{"train_examples": 26041, "num_classes": 72, "norm": "batchnorm", "widths": [256], "merge_dims": true, "epochs": 100.3, "final_lr_fraction": 0.01, "warmup_steps": 300}
Rows from block 4 of a small audio frame classifier, named by matrix and row number. Each number is 128 + 24 x the weight over its row's rms, rounded and kept within 0 to 255. All counts start at 0.
After each channel's rows are labels from the 100 clips, of 14848, where the channel reaches its highest value: "top examples" is what is common among them; "lies over" is the class under the peak. Only what is clearly more common there than usual is listed. The data: melodies that start on their tonic, played by one synthesised instrument. In brackets: how many of the 100.
# c30: last pointwise conv (model.blocks.4.c3.0.weight, 256x256x1), inputs 0-63

c30.36 [132 125 153 119 130 162 151 149 116 105 147 147 157 154 167 143 101 129  40 145 123 107 170 144 136 140 103  95 124  99 101 161 142 110  97 115 145 119 141 183 117 135 112 114 137 126  97 139 166 122 133 120 108 133 139 118 108  99 164 148  87 105 135 147]
top examples: the note E (67)
lies over: E4 (33)

c30.69 [143 137 102 142 131 107 125 110 146 148 139  99 119 105 119 155 142 170  95 124 110 148 142 107 121 129 135 137 159 132 122 121 152 139  92 144 158 177 134 126 136 133 116 145 111 110 114 120 120 113 154  99 163 104 126 173 158  92 149 123 145 124 125 109]
top examples: the note C (68); pace: slow (67); tonic: C (29)
lies over: C5 (45)

c30.187 [162 110  90 124 117 125  95 123 130 124 126  97 151 108 117 117 125 103 137  98 142 162 182 119 124 143 111 142 145 142 134 109 137 131 130  96 102 148 138 120 131 119 163 117 137 112 115 123 129  99 124 144 118 128 147 121 145 125 107 148  91 114 101 125]
top examples: staccato (99); pace: fast (61)
lies over: no note (100)

c30.129 [143 152 137 152 120 118 115 147 140 130 154 144 155 126 113 138 120 141 120 141 112 121 111 109 122 156 161 119 132 124 126 102 130 153 174 110 140 143 141  98 104 142  93 153  93 125 112 127 139 154 131 128 144 133 116 129 130 117 135 127 108 154 110 126]
top examples: staccato (96)
lies over: no note (97)

c30.27 [183  84 113 154 140 118 144 132 140 117 153 119 105 120 117 125  90 154 143 104 132  96 150 131 131 138 156 117 121 148 123  82 108  99 118  70 132 149 100 110 109  87 125 155 132 142  83 136 134 117 129 148 107 153 133 168 166 105 134 109 150 119 131 152]
top examples: staccato (84)
lies over: no note (84)

c30.77 [ 99 104  95 131 112 161 142 109 114 116 155 132 148 126 138  90 150  94 101 118 103 141 134 156 109 144 137 169 146 119 177 141 152 132 137 129 149 124 124 145 151 133 126 138 121 106 145 104 119 133 125 145 142 135 158 138 161 153 157 100  74 158 117 127]
top examples: reverberation (79); pace: slow (63); staccato (57)
lies over: no note (91)

c30.89 [141  90 122 159  80 153 154 162 163 159 134 120 129 152 151 170 103 167 158 169 141 134 185 123  73 144 150 148 129 151 151 120 130 106 111 117 129 149 125  75 141 127 128 103 131 132 135  86 181  89 145 151 157 101  93 101 114 124 150 115 165 197 138 156]
top examples: pace: fast (69); square lead (28)
lies over: G#2 (25)

c30.84 [121 111 118  86 124 155 170 135 126 123 112 128 129 145 109 167 122 118 105 152 149 115 160 117 131 105 117  88 138 166 106 145 105 123 116 145  94 134 167 154 141 169 165 133 153 117 144 139  86 125 126 101 110 178 120  85  92 150 151 145  78 119 153 144]
top examples: reverberation (83); staccato (77)
lies over: no note (94)

c30.12 [113 143 120 139 141  96  95 138 141 125 112 115 114 101 148 146 147 174  83  82 138 161  88 119 132 135 133 121 123 132 118 116 141 127 130  97 130  93 175 126 148 137 109 180 169 137 109  99 124 103 132 125 106 113 145 151 152 139  97 106 168 142 144 145]
top examples: the note G (94)
lies over: G5 (86)

c30.42 [ 88 182  65 165 139 148 113 110 128 134 111 138 158 101  58 112 175 125 172 152 114 108  91 118 109 176 172 128 119  90 125 139 129 102 103 185 111 103  91 142 115 120 129 102  90 134 113 169 127  62 103 122  98  85 127 110 161 103 134 112  85 119 119 126]
top examples: the note E (67)
lies over: E4 (32)

c30.243 [136 136 111  97 126  91 135 140 129 109  87 113 158 150 136 139 113 102 153 124 107  97 133 166 141 141 134 126 135 167  79 115 119 150 151  93 131 136 141 158 108 134 135 137 129 130  97  99 142 149 140 106 119 105 143 120  98 145 151 136 140 130 108 148]
top examples: reverberation (62)
lies over: no note (78)

c30.86 [117 161 124 162 125 121  79  89 103 124 129 118 152  76 140 158 124 114 107 115 125 119 115 127 137 115 118 157 120 126 136  90 149 128 111 140 152 106 131 102 127 154 127 166 111 153 127 148 139 124 175 159  69 106 124 119 133 132  79 112 121 146 110 108]
top examples: staccato (84)
lies over: no note (68)

c30.217 [126 116 118 134 132 109 105  88 144 121 158 147 152 138 107 110 110 136 139 109 130 114 103 183  93 155 112 127 135 128 120 124 128  90 144 112 111 125 130  97 120 144  92 113 141 146 149 119 120 146 136 116 121 117 141 116 136 120 156 109 127 139 113  74]
top examples: staccato (92); reverberation (71); pace: medium (61)
lies over: no note (100)

c30.146 [130 134  91 129  99 145 130 115 127 116 161 118 130 116 117 113 122 125 140 132 121  90 151 165 156 102 165 127 144 141 114  90 153 121  98 139 123  93 105  79 139 158 123 137  76 149  84 176 124  99 123 117 121 147 140 160 102 140 108 129 142 125  99 108]
top examples: staccato (89); pace: medium (61)
lies over: no note (99)

c30.218 [127 117 168 104 125 194 151  85 144 111 129 116 125  91  93 137 105 146 140 126  78 101  97 123 122 128 109 151 133 204 136  82 142 157 143 145 108 164 166  95  99 146 117 151 159 102 163 138 169 136 191 136 121 145 117 110  86 101 116 115 126  87 139 111]
top examples: the note C (90); tonic: C (32)
lies over: C5 (68)

c30.245 [144 119 154 134 106 151 110 129 153 149 112  83 101  95 119 121 116 125 104 148  98 144 123  98 101 137 142 154 113 128 141 122 136 150 129 159 147  95 131 138 148 109 134 147 136 123 171 142 133 115 166 100 137 136 133 117 132 163  93  94 130 104 106 136]
top examples: pace: fast (78); the note A (72); the note C (67)
lies over: C5 (42)

c30.58 [135 143 141 158 102 149 120  88 155 103 111 141 122 125 131  97 173  95 119 185 138 131 152 130 140 103 123  57 125 152 146 133 156 145 138  86 177 136 127 125 121 138 113 136  82 154 138 115 172 138 125  94  99 125 108 159 139 131  91 136 137 110 107 124]
top examples: the note E (71); staccato (60)
lies over: no note (79)

c30.113 [151 129 140 111 142 158  93 108 130  94 109 138  85 109 138 104 134 140 130 150 147 146 130 123  91 143 134 169 137 133 124 120 120 126 121 137 124 151 113 164 140 134 127 121 155  97 176  91 143 169 120 144 140 163 124 153 164 133 133  96 115 163 114 100]
top examples: staccato (89)
lies over: no note (64)

c30.232 [159 106 133 141  89  98 116 112 184 152 167 139 125 129  91 142 135 100 138 131 126 137 111 126 115  96  85 140  85 128 115 115 146 111 117 126 127 107 147 130 172 164 147 127  96 177 122 110 118 129 101 121 116  99 128 164 152 126 127 120 140 126 117 122]
top examples: reverberation (76)
lies over: no note (86)

c30.108 [ 81 137 112 159 166 124 108 124 101 127 139 141 161 120 126 142 155  89  92  81 122 175 128 116 111 129  98 142 128 129 102 135 154  96 119 108 137 165  92 129 121 127 148 128 117 130 166 140  97  68 151 110 137 103  75  94  90 129 103 104 144 178 118 142]
top examples: the note A (70)
lies over: no note (62)

c30.235 [113 156 114 112 148 143  81 110  83 130 133 101 145  84 110 162 126  98 160 125 126  89 125 139 128 107 125 132 125 112 120 145 123 135  97 133  84 114 100 145 140 107 134 153 153 155  93 161 109 170 134 135 106 156 133 129 132 126 102 136 119 170  96 155]
top examples: staccato (92); vibraphone-like (26)
lies over: no note (98)

c30.162 [141 152 109 151 116  56 140 166 110 130 113 184 116 105  91 152 124 111 115 173 130 150 125  89 129 104 106  92 124 108 142 148 143 111 133 110 111 142 100 131 112 116  92  98 118  97 132 136 113 151 154 150 113 149 141 143 120 130 162 141 130 111 116 132]
top examples: staccato (100); pace: slow (69)
lies over: no note (100)

c30.67 [171 146 154 122 158  95 118 121  93 145 117 107 142 102 113 171 140 174 116 144 170 150 136 100 148  95 161 119 134  58  94 137 139  97 116 147  97 166 112  68 129 116  97 118 122 100 163 163 187 119 165 143 111 148 119 133 140  99 134  83 159 151 131 121]
top examples: staccato (82)
lies over: no note (89)

c30.100 [ 88 138 188 116 168 147 110 152 109 116 102 180 133 132 112 136 111 143  91 156 136  93 138  97 158 136 100 134 144  94  93 103 148 131 112 139 121 143 102 120 119 127 135 111 150 174 113 168 155 145 114 128 128 154  96 134  80 135 122 116 150 189 185 109]
top examples: staccato (65)
lies over: no note (100)

c30.137 [ 85  96 155 134 104  96 124 137 118 106 110 140 170 152 149 112 148  95 106 121 120  89 113 114 137 139 130 105  91 120 170 120 149  95 139 131 165 147 102 150 128  87 145 148 139 120 165 127 159 136 132 133 126 124 182 124 128  74 113 131 107  96 171 116]
top examples: pace: fast (72); staccato (56)
lies over: no note (70)

c30.247 [128 154 163 150 102 154 117 173 133 134 142 159 129 146 103 126 116 153 165 120 124 185 133 109 136 115 175 119 122  92 156 114 156 106 117 117 105 153 116 122 148  83 119 118 150 124 117 107 107 135 105 129 132  96 106 118 132 152 133 140 106 137 111  90]
top examples: the note G (96); tonic: G (26)
lies over: G5 (76)

c30.111 [109 136 159 122 118 132 112 128 153 125 175 115 119 166 117 121 132 137 112 125 125 157 195  82 120 106 140 142 144 127 107 146 148 122 129  89  73 147 129  78 130 174 129 152  98 159 133 134 127 152 155 151 172 100 122 113  94 159 107 135 137 162 148  91]
top examples: pace: fast (96); the note G# (71)
lies over: G#5 (25)